config = dict(
    win_length=400,
    tokenizer='word',
    encoder_qk_norm=False,
    decoder_norm='rmsnorm',
    decoder_bias='all',
    decoder_cross_attention_every=1,
    ema_decay=0.995,
    max_steps=18400,
)
Rows from block 3 of the text decoder, named by matrix and row number. Rows with one number belong to one attention dimension. Each number is 500 + 25 x the weight over the matrix's rms, rounded and kept within 0 to 999. All counts start at 0. Numbers have three digits each.
# v: attention value (decoder.blocks.3.attn.v.weight, 192x192), inputs 0-191
# proj: attention output (decoder.blocks.3.attn.proj.weight, 192x192, transposed), outputs 0-191
v.28:475437557535536457450480487536458503494541471523448498429475569486507523484556557508497522449514416505467504468527574487533520514439468493506532470509479497475468524545416504503515552561530475522490559492498517471461569516468509510460521510535500540486511526502484459479512536511417444509475550521453476484461532497496482490565562421499550511502501550482458504507534542492484461524544496536496517553483458432451543538494472514482502502500505542500566550506508472463497487561453481501528545489500487434496542476520506501525531508492517517549500466464488469514457491536515499512
proj.28:513506458504466535527506549490523490530468512483523528523533477485513495452466395475502478526485538495521480488454423562527547482506530466512485535496523512500518467464534524525472430453475495451519454509532517558547422478540443471502497485397512450552499491498534503494524439480574526466506493480513480522478491472517504497442394575478537507529494432487544505482439507472500505535420486491507513470531503512563438484474499515466479523506508488503465471494513556490503518473565502490494493524490534522481460453473498476505517476498479516490525525570495491495502489444518474480
v.29:489474541513515465463475502502485466490518462515453515475438529497531511489542559516461502480517438522469502491551542479510507516479459510507523485488470500457463501552449492518507560534554483543493521516498521492474570531497518521450497511532502557472520515505471443482505553526449448508487507516488491491483509493510479524590539431494508495468507567486438504504512530499489451512548524529498526544470483443440546507499514501502499512509514522494540521498520455511522512553492479496524531488503491434505519473481508497512513504453544497540484485502514449502466484528495525494
proj.29:519508480507472485521479527507487504528457471484545513512519474498489528452487437469510497515512535454536473508459448520502521503483542461528465515479528534503511492467519522546491435475478497437499465522542493543506446469530461470516501469443520426533536494503529530524513438488545527481505494504503465526459515469497505494445431545498531487529496447499535509470471499448491517519433454498480518475535487518548448497498492508461486553482480500504471480485505552474521493486523493502494520541470540536465460451505503487528511475523474521499531497556454503503510512457493458500
v.30:495487485530515525476471502514502458467532489537478524498481536516511508500495503516494481513436448524509514490508524502494534498508477498504468476501487492515475510550493478501490520497513466535484508476497516504524518529511490497478495539473489526504504520501438471489504526467471471486496548441484475534493475491496533512536503504484508495492484525456500517549531513502475500536512511505502496499473460470485498496478504484501511496494491512505509531506498484511502509542457504511492503464516500415518499468500509464498509474490485506510502488486503485503471488542488505506
proj.30:470508527474496463536492500496500504470491469479518481505483499490512508487491486504482514491537541498495444523475514526488484504506512512537492509475488512487549481437517542505510478483489498458502500522510520494485493517526513497494496477504504470506494483521532502487518514494511502485502496503467535460501521530516486515491497512514465477531520462511466487479481473494490486459501499514489545517535547496501513477500522506522474506499502474486502491473502516471501489475501502479517504536504519550504482483500509529471489511499480505496488477485484512463525535466503504479
v.31:492495486501509518480473504526487470434522486516448534509487570517499492509498519507475478503481442520483499497516528507500518491483498506495522493488481499483468511532493519517487519486524477525482511481508503510527514534505516504479508510506485510505526517513483477461502527479486445485504508478484463451499493507506521512540522491501518489487504521485494489522522505502491438466506495494483484536475484469483518491492510487517507509482497504509555541503517486517520501502464522495492522479503475457512527449494473471512520478485504498555487509463484503521505502539479507524
proj.31:493514501505483476532475504483507509529474495497519501518495487486482526499511472509485492505485549451516483524470490521495488518503500491499476496485514491515536529446524495487511458498468511457508508543494516515479485486523492489511504479495511473508495496492540517525516473512531535497483499508488484513497519483518484522482477520486475510528510466473487500469491465486500513488478489518504533493535544515540474463496489507530502488490485471495468472480516544491486490484479507513497515535506542534501474483493518531494485488520491490481510485535494477473515514481516493484
v.32:501477532532504518468503487489521519541484509513533499480501472494523526492516484518521484479479541474514508480486470488503506497506497503500483490506497494533521520486487499485509496541491517481503486504507507509485517465447457482483486542501507503516489493497510449545507476513483557511478491510506501572454515495491490493486468519465502504514470499530479552454499546493458596539496492500519467473512469506512486487519481500477492486504496502512493514490477513484482509557523492490514499543506541494501497516506553485498480507529457524481554466551507522461444507493509486512
proj.32:475500481500521503511504511520467472459517500500474497486494532510510451493471498478496522500571470558488482508504522506496507489478518497523516530485470514459514457506487527499470538474512484524498477450522522513540499522517532508496483489454477495525488499510476502445484525470478433491520516480465528434507481520476505494524503525507526470492512500486517504506475501515508449486522517470501505540490476475489527546497522490489482493513526523497514512511485474467501530493516511479527476491509459512508518504512477475481529486447507506518478506479517529521524489505487509472
v.33:504514511497503503508503476509533492522494501501548471506503445483502534490499472500517494513510534495518491520485467491497497502527494450510462493524535504532512506491538488488499485461491499475519496510506490462468478492511502495498511479488519497495481476487491517536468472466514540503497497494507530562507486477512519493458473530503471509518499473496517508506482490494500556523481507484514532453525510524501499491478514517477508495514505491487445455506502511503483503480520470519491485493496517498490477544509554523507458535527485512440527492504511490485501493499524486470
proj.33:507483511498537491476528500489504503460510498504502473473481522516522469499501540491514538488543464540488498479513529494490503501510509522503504509512492532507495461537472497510495549524532501549490492475493493474507527500458500520495493517524497517492503517498469488477488536520474482520510509511491504480497500516462507473517534464520504509468510540508493512520499514526514480494520517496479472502477480471461532534514512497497498511509510549513535526512478459519518496547516498463500464485503470500496527525501484475497531496469515509508493512461493535500495507497478522502
v.34:482450537510520483471486480536476524500524491512483507454519553501494520495549511507519521456511478468493508477496537491515516506466511467513520482506487491500488536504448506488517515555490489494486523491508499485486517502444482491487489515523479481516502519498518505493517494495448507512485533535461480489457534502475469480503522473481540513524482515501477521498530517489467509511500467502492492532499455455484524527518456498488509489476484527508555549507498513457486499544477502492529536521509509482502543490530524495529512505539479550522515475490463527502476529499507474522
proj.34:470500473498483548515519527506504481491494524486488516510511509500515451467446425482511493538493503534488474491486478566520541487492487508497508525522488477468528457481511508494481491457483505491499475493508541553556469500542478500492492504407499509553477499503507476442517481474551477478518511459490515488501474500499513494493449551488530499516508452476533499508451533518519474515470511496520504506504507498536484494476526500482481482508518494493485485505509507473492525465566513486497492495514504509511503486475477467472511497468483498508491529527533492505499485486511496474